python train.py --n_mels=80 --spec_augment=true --num_classes=[12, 8, 6] --arch="transformer" --norm_position="pre" --qk_norm=false --positions="learned" --loss="cross_entropy" --beta1=0.9 --adamw_lr_other_params=0.0018 --epochs=149.4
Rows from block 5 of a small sound classifier, named by matrix and row number. Rows with one number belong to one neuron. Each number is 128 + 24 x the weight over its row's rms, rounded and kept within 0 to 255. All counts start at 0.
Before each neuron's rows are labels from the 100 clips, of 14848, where the neuron reaches its largest size: "peak on" is the class under the peak. Only what is clearly more common there than usual is listed. The data: tunes sung on syllables by a formant synthesiser. In brackets: how many of the 100.
# gate: MLP gate (model.blocks.5.mlp.gate.weight, 768x256), inputs 86-171
# fc1: MLP up (model.blocks.5.mlp.fc1.weight, 768x256), inputs 86-171
# fc2: MLP down (model.blocks.5.mlp.fc2.weight, 256x768, transposed), outputs 86-171

peak on: /b/ (67)
gate.408 [150 118 131  87 140 128 142 141 104 109  96 107 128 120 172 136 141 152 125 164 139  96 102 111 115 132 117 147  81 148 184 129 151 130 138 132 155 154 141 125 164 155 164 108 142  94 117 118 112 110 171 125 105 118 121 120  89 111 106 184 123 156 127  92 145 116 105 106 157  49  74 165 177  81 126 120  93 154 124 124 110 182 117  95  76 143]
fc1.408 [126  92 108 131 141 178 109 119 117 145 130 102 123 117 141 131 111 132 131 128 133 116 132  82 140 111 119 131 121 152 123 117 105 173 148 125 125 137 157 129 145 165 158 129  93 134 137 160 133  88 123 143 123 106 154 122 166 130 130 143 126 103 132 113 104 125 119 125 152 165 105 147 119  99 127 139 130 135 116 166 139  96 115  88 144 156]
fc2.408 [193 155 130 151 111 125 148 180 142 145  96 135  71 129 106 143 138 174 184  91 132 139 151 114 129 136 115 150 120 101 130 126 134 129 136  99 136 100 124 116 122 111 167 122  87 115 124 135 110 153  83 153 159 168 129 120 123 148 132 127 129 179 105  93 100 109 118 121 131 131 132 173 136 134 156 179 127 148  96 156 173 116 136 122 133  99]

peak on: /b/ (100)
gate.664 [ 85 164 135 104 121 132 105 107 129 109 152 166 182 111 123 129 128 148 143  93 165 149 113 137 100 101 142 123 141 134  95 163 119 128 153 164 163 133  61 131 163 139 138 102 185 117 111 126 105 125 125 157 114 122 140 118 108 122 150 138 165 137 164  77 122 109  94  78 176 119 157 138 102 111 126 168 124 121 123 122 147 144 157 105 135  66]
fc1.664 [ 98 157 130  69 146 140 141 118 129 118 176 120 130  96 137 128 162 128 190  94 175 149 124 132 125 109  77  97 129 129 104 124 115 135 149 120 134 172  71 126 178 156 142 123 128 128 103 128 128 132  89 126 137 105 137 140 128 178 152 153 150 154 129  97  92 129 128 100 147  97 128 139 103 143 183 116 123 131 121 128 113 149 153 117 128 102]
fc2.664 [155 138 163 115  89 114  92 102 106 153 171 137 119 180 126 149  88 142  78 100 124 181 136 152 109 147 106 131 129 114 157 148 120 135 130 152 132 126 143 136 171 135 131 138 153  99 167 131  95 155  97 135 135 157  93 130 142 123 134 128 140 146 110 146 121 155 181 159 124 148 127 149 162 124  95  85 132 130 146 135 105  95 154 125  91 127]

peak on: /e/ (32)
gate.61 [119 121 102 161 187  88 136 138 119 136 145 115 128 132 133 120 122 169 168 133 109 130  69 141 113  85 123 107  89 100 133 119 168 118 116 143 127 128 129 121 164 128 109  68 128 136 114 136 133 124 131 147  98 120 106  85 130  62 143 131 137 103 173 159 103 123  73 140 109  93 140 158 106 124 122 101 118 142 115 110 158 119 109 115 145 113]
fc1.61 [103 126 132 164 139 130 141 156 133 138 137 132 130 135 114 141 128 118 195 142 128 151 135 134 120 106 129 124 105 124 132 128 130 137 103 150 113 174 103 127 176 140 134 131 152 137 145  77 119 123 119 143 111  89 132  97 117 114  88 150 122  83 182 163 166 120  98 131  99  73 152 128 113 112 129 119 100 142 136 127 137 138 158 123 138 131]
fc2.61 [109 137 124  86 144 123 148 123 135 128 134 145 142  97 135 135 137 138 115 177 145 127 161 121 128 148  85 122 113  81 134 154 123 160 129 144  83 139  92 128 128 135 170 134 126  99 145  91 161 132 162 121 158  99 124 131 141 123 106 136 125  65 102 114 140 133 155 105 174 142 128 110 154 116 128 128 115 113 167 130 122 126 139 152 152 135]

peak on: /u/ (57)
gate.690 [114 135 127 135 147 129  98 106 129 114 103 114 108 151 125 152 122 134 113 128 200  86 159 114  87 130 122 116 133 122 113 124 152  96 103 123 107 111  88  83 151 129 139 147  96 126 117 129 109 131 160 120 145 132 116 149 113 128 180 129 173 123  78 110 121 146 110 113 121 125 130 160 137 146 178 127 127 169  91 122 146 164 124 115 129 151]
fc1.690 [126 139 113 118  87  80 125 147 126 104  77 153 121 133 120 109 126 112 139 115 169 120 175 164 133 132 139 149 109 145 119 106 138 145 129 165 114 161 129 139 116 124 112 179 136 136 123 115 109 104 150 146 138 150 127 157 129  98 133 120  92 124 132 114 133 158 155 122 129 128 122 126 115  92 109 119 158 179 118 124 129 127 143 134 132 162]
fc2.690 [139  81 133 183 128 127 136 119 101 136 171 126 162 117 121 125  81 139 148 164  72 146  88 131 133 131  91 131 140 171 104 109 144 148 157  87 142 139 139 150 153 140 116 124 101  99 121 116 117 105 102 136  55 124 134 126 161 134 117 120 144 123 117 163 109 186 167  88 146 135 128 137 100 124  97 146 156 136 120 144 116 154 104 107 122 165]

peak on: /e/ (28)
gate.514 [125 162 117 118 101 188 158 157 104 102 115 133 137 116  77 134 130 130 106 149 140 149 114 121  82  81 109 132 109 120 110 146 129 152 162 168 139 154 139 151 123  84 122 101 122  97 141  92 109 131 135 127 121 138 121 122 159 116 112 137 137 124 124 139 101 140 131 124 111 134 122 139 165 141  96 129 119 147 174 135 151 133  87 113 129 146]
fc1.514 [118 101 119 124  98 130 110 121 168 153 131 175 123 125 140 134 149 118 160 102 141 121 132 123 109 110 114 120 150  92 137 114 150 129 112 121 120  92  84 116 111 136 100 132 139 156 124 128 186 143 129 151 129 114  87 137 155 114 162 119  96 145 126 155 139 127 156  82 181  77 123 102 132 148  82 153  99  95 106 127 131 173 138 163  91 104]
fc2.514 [135 157 121  84 137  95 124 149  89 109 132 144 128 122 125 115 138 151 111 123 123 155 162 146 165 126 151 110 143 142 187  97 128  72 119 150 127 117 175 132 131 118 149 137  84 101 128 126  68 116  99 119 117 133 124 120 123 123 131 126 126 119 157 148 133 117 130 124 116 137  87  81 134 110 164 175 107 141 101 104 134 131 144 112 127 138]

peak on: /b/ (41)
gate.707 [153 160 124  94 107 127 147 153 115 140 108 136 123 111 151 130 120 144 110 103 170 127 157 131 122 110 132 133 118 146 167  94  92 126 123 108 171 125 141 131 141 127  79 114 150 128 134 132 134 136 132 104  74 160 135  81 117 185 141 136 137 143  81 140 127 131 136 125 168 124 126  97 141 138 113  96 139 123 141 104 150 119 149  44  97 130]
fc1.707 [145 110 141 142 139 151 124 110 144 128 125 144 158 133  97  82  71 140  95 136 112 141 118  95  97 107 133 146 125 115 118 137 142 122  78 152 130 116 131 136 142 132 175 114 116 151 130 102 163 144 102 136 105 113 146 138 174 143 139 130 133 122  99 140 132 164 135 135 138 139 102 103 131  96 119 110 174  78 128  96 119 115 114 133 140 123]
fc2.707 [123 139 128 126 117 106 114 105 120 151 126 142 122 103 142 151 124 122 140 146 199  91 188 156 156 142 134 133 112 118 168  82 105 171 126  61 133 125 148 147 109 180 152 139 129 127 172 142 120 148 149 126 126 131 136  72 107 112 127 137 128 105  97 108 158 144 184 129 160 131 133 121 158 130 104 124  98 103 128 130 154 138 148 118 130 103]

peak on: /b/ (80)
gate.698 [129 119  76 172  95 132 143 134 119 104 125 106 129 133 150 112 108 139  94 163 148 103 114 104 143 120 124 145 144 136 136 150 132 122 111 131 124 129 130 133 132 147  91 158 112  95 134 130 186 138 138 130 103 117 138 179 102 114 127 129 121 108 120 124 125  98 132 164 144 117  83 130 127 135 134 118  93 165 180 177 112 117 112 154 100 170]
fc1.698 [127 127 108 138 137 157 142  95 120 130 115 119 137 133 117 122 126 127 128 119  94 117 118 151 142 173  96 145 134 122 117 109 142 120 138 139 150 112 107 125 136 141 192 102 145 143  94 125 127 154 137 164 148 126 107 142  92 160  91  73 102 127 141 164 152  92 116 145  92 136 153  70 163 156 133 136 105 121 102 139 136 132 171 179 155 145]
fc2.698 [161 116 148 146 168 159 138 151 129 143 132 134 126 101 103 154 122 154 119 160  97 139  80 128 175 126 103 144 172 109 124 113 107 127 129 109 140 138  96 117 156 126 101 121 137  66 170 169 149 121 184 105 110 115 103 141 147 128 125 134 133 129 135 141 114  93 169 121  79 109 124 151 123 143 116 146 142 126 156 172 112 123 144 123 140 129]

peak on: /b/ (39); /i/ (39)
gate.81 [146 118 128 150 122 139 132 128 118 125 131 132 162  97 137 122 159 162 128 127 124 135 132 135 120 132 152 136  51 140 132 105 107 118 160  98 153 133 105 123 101 135 128 131 124 139  61 118 160  92 128 129  96 128 120 128  88 120 144 167 142 140 129 131  74 149 101 102 108 126 132 128 127 109 118 128 164 101 167 112 167 151 110 111 161 141]
fc1.81 [127 120 122 120 126 122 177 133 164 100 143 103 155 123  64  74 161 138 101 109 123 152 172 127 122 139 104 135 129 160 124 120 140 131 157 129 131 136  98 130 130 125 148 139 151  83 118 126 152  79 124 131 103 116 128 129 147 130 162 148 135 122 129 129 171 121  87 121  73 111 115 122 111 147 119 125 142 152 155 153 134 148 137 142 127 103]
fc2.81 [133 127 147 124 147 148 144 126 128 121 128 160 124 142 117 102 126 117 152 170 104 129 147 122 109  99 144  88 123  87 111 129 138 116 111 126 143 123 126 108 105 137 133 113 109 141 142 112 162 130 153 116 129 135  79 121 138 172 135 135 171 135 116 138 122 141 117 132 100 163 157  95 142 139 130 101 140 148 159 148  94 136 165 128 125 138]

peak on: /u/ (73)
gate.677 [140 143 159 154 133 121 133 127 160  86 165 128 150 141 174 130 151 137  81 154 181 134 180 135 141 127 139 100  91 131 163 130 151  91 136 148 139 170 131 128 138 165 175 134 142 137 156 109 127 137 123 153 118 107 135 159 133 148 156 141 118 111  96 121 156 126 109 116  82 104 158 124 135 137 128 150 104 159 121 156 144  96 135  76 130 143]
fc1.677 [ 99 158 119 139 120  85  98  90  90 123  85 119 143 101  88 107 131 156 106 105 142 131 146 119 142 132 181 102 139 102 161 155 104  94 135 126 107 139 126 145 132 121 121 170 137 152 140 122 133 131  74 127 115 108 141 131  95  77 153 146 154 138 116 125 111 109 102 117 102 158 135 107 115 168 120 146  97 138 127 141 152 151  99 128 128  93]
fc2.677 [135 120 118 146 162 179 138 146 105 141 172 149  91 137 128 127 104 130 169  96 135 118 121 133 140 140  92  97  79 167 137 113 115 153 148 103  77 123 111 128 138 118  97 121 128 119 101  96 101 110 164 125 132 108 140  95 149 118 108 138 144 101 123 144 117 142 123 125 153 179 109 132 164 154 138  90 130 154 141 127 126 142 206 150 131 192]

peak on: /e/ (33)
gate.232 [ 84 124 125 174 105 117 107 126 169 112  94 152 108 112 127 180 128 131  77 112 139 157 159 130 144 117 150  82 151 129 143  84 115 149 142 162  91 147 162  94 154 133 164 123 123 132 126 100 148  69 123 130 144 144 134  60 137 118 121 114 137  79 134 161  97 111 153 130 102  98 179 141 148 106 126  79 104 127 100  80 107 153 128 126  98 139]
fc1.232 [102  95 132 142 103 151 115 103 148 129 180 135 104 184 156 152 123 133  85 127 143 110 158 125  81 139 124  98 135  87 126 140 121 114 125 152 130 137 117 107 138  74 130 130  98 161 139 102 152 131 114 135 132 126 120  76 130 110 119 129 129  72 141 127  96 107  84 157 130 116 146 143 144 129 111 142 143 135 131 133 112 132 130 127 113 151]
fc2.232 [172 118 110 123 113 152 153 123 136 123 142 126  53 159 115 119 143 138 118 110  93 180 132 125 112 175 100 132 138 121 112 118 134  83 153 121 180 115 153  99 107 130 121 173  84 128 109 106 122 128 108 140  87 122 128 145 109 129 119 127 130  80 104 141 113 102 125  87 172  96 146  81 131 125 140 153 119 143  82 148 131 102 133 112 149  97]

peak on: /u/ (59)
gate.462 [129 127 152 147  97 106  41 172 106 152  94 146 143 107 146  79 149 132 142 110 135 106  92 136  94 136 122 143  62 107 132 147 125 125 116 105 173 141 145 128 155 160 100 132 174  79 139  84 146  77 122 115 127 172 163 132 110 105 142 128 126 116 142 169 152 111  82  96 131 134 100 139 171  84 131  75 130 127 121 149 143 106 132  97 117 108]
fc1.462 [148 148 125 137 122 159 154 150 172  82 144 122  89 136 153 159 150  95 123 143 120 111 121 141 162 155 119 131 138  91 132  85 144 121 126 124 127 156 106 139 182 109 132 112 132 108  87 127 117 113 181 110 126 135 124 124 135 120 143 142 132 139 120 129  81 122 159 160 105 116 121 140 202 126 156 121 117 153 117 109  86 167 128 119 146  92]
fc2.462 [126  88  82 120 151 117 162 135  92 118 150 153 124 104 124 137  99 130 140 134  86 100 156  79 122 108 171 131 119 140 157 126 121 131 142 113  95 110 120 132 154 122  81 114 102 134 154 129 125 135 125 154 116 109 133 158 160 108 110  93 134 136 126 133 148 124 156  92 122 145 134 167  95 124 123 130 115 107 124 150 115 132  84 160  98 111]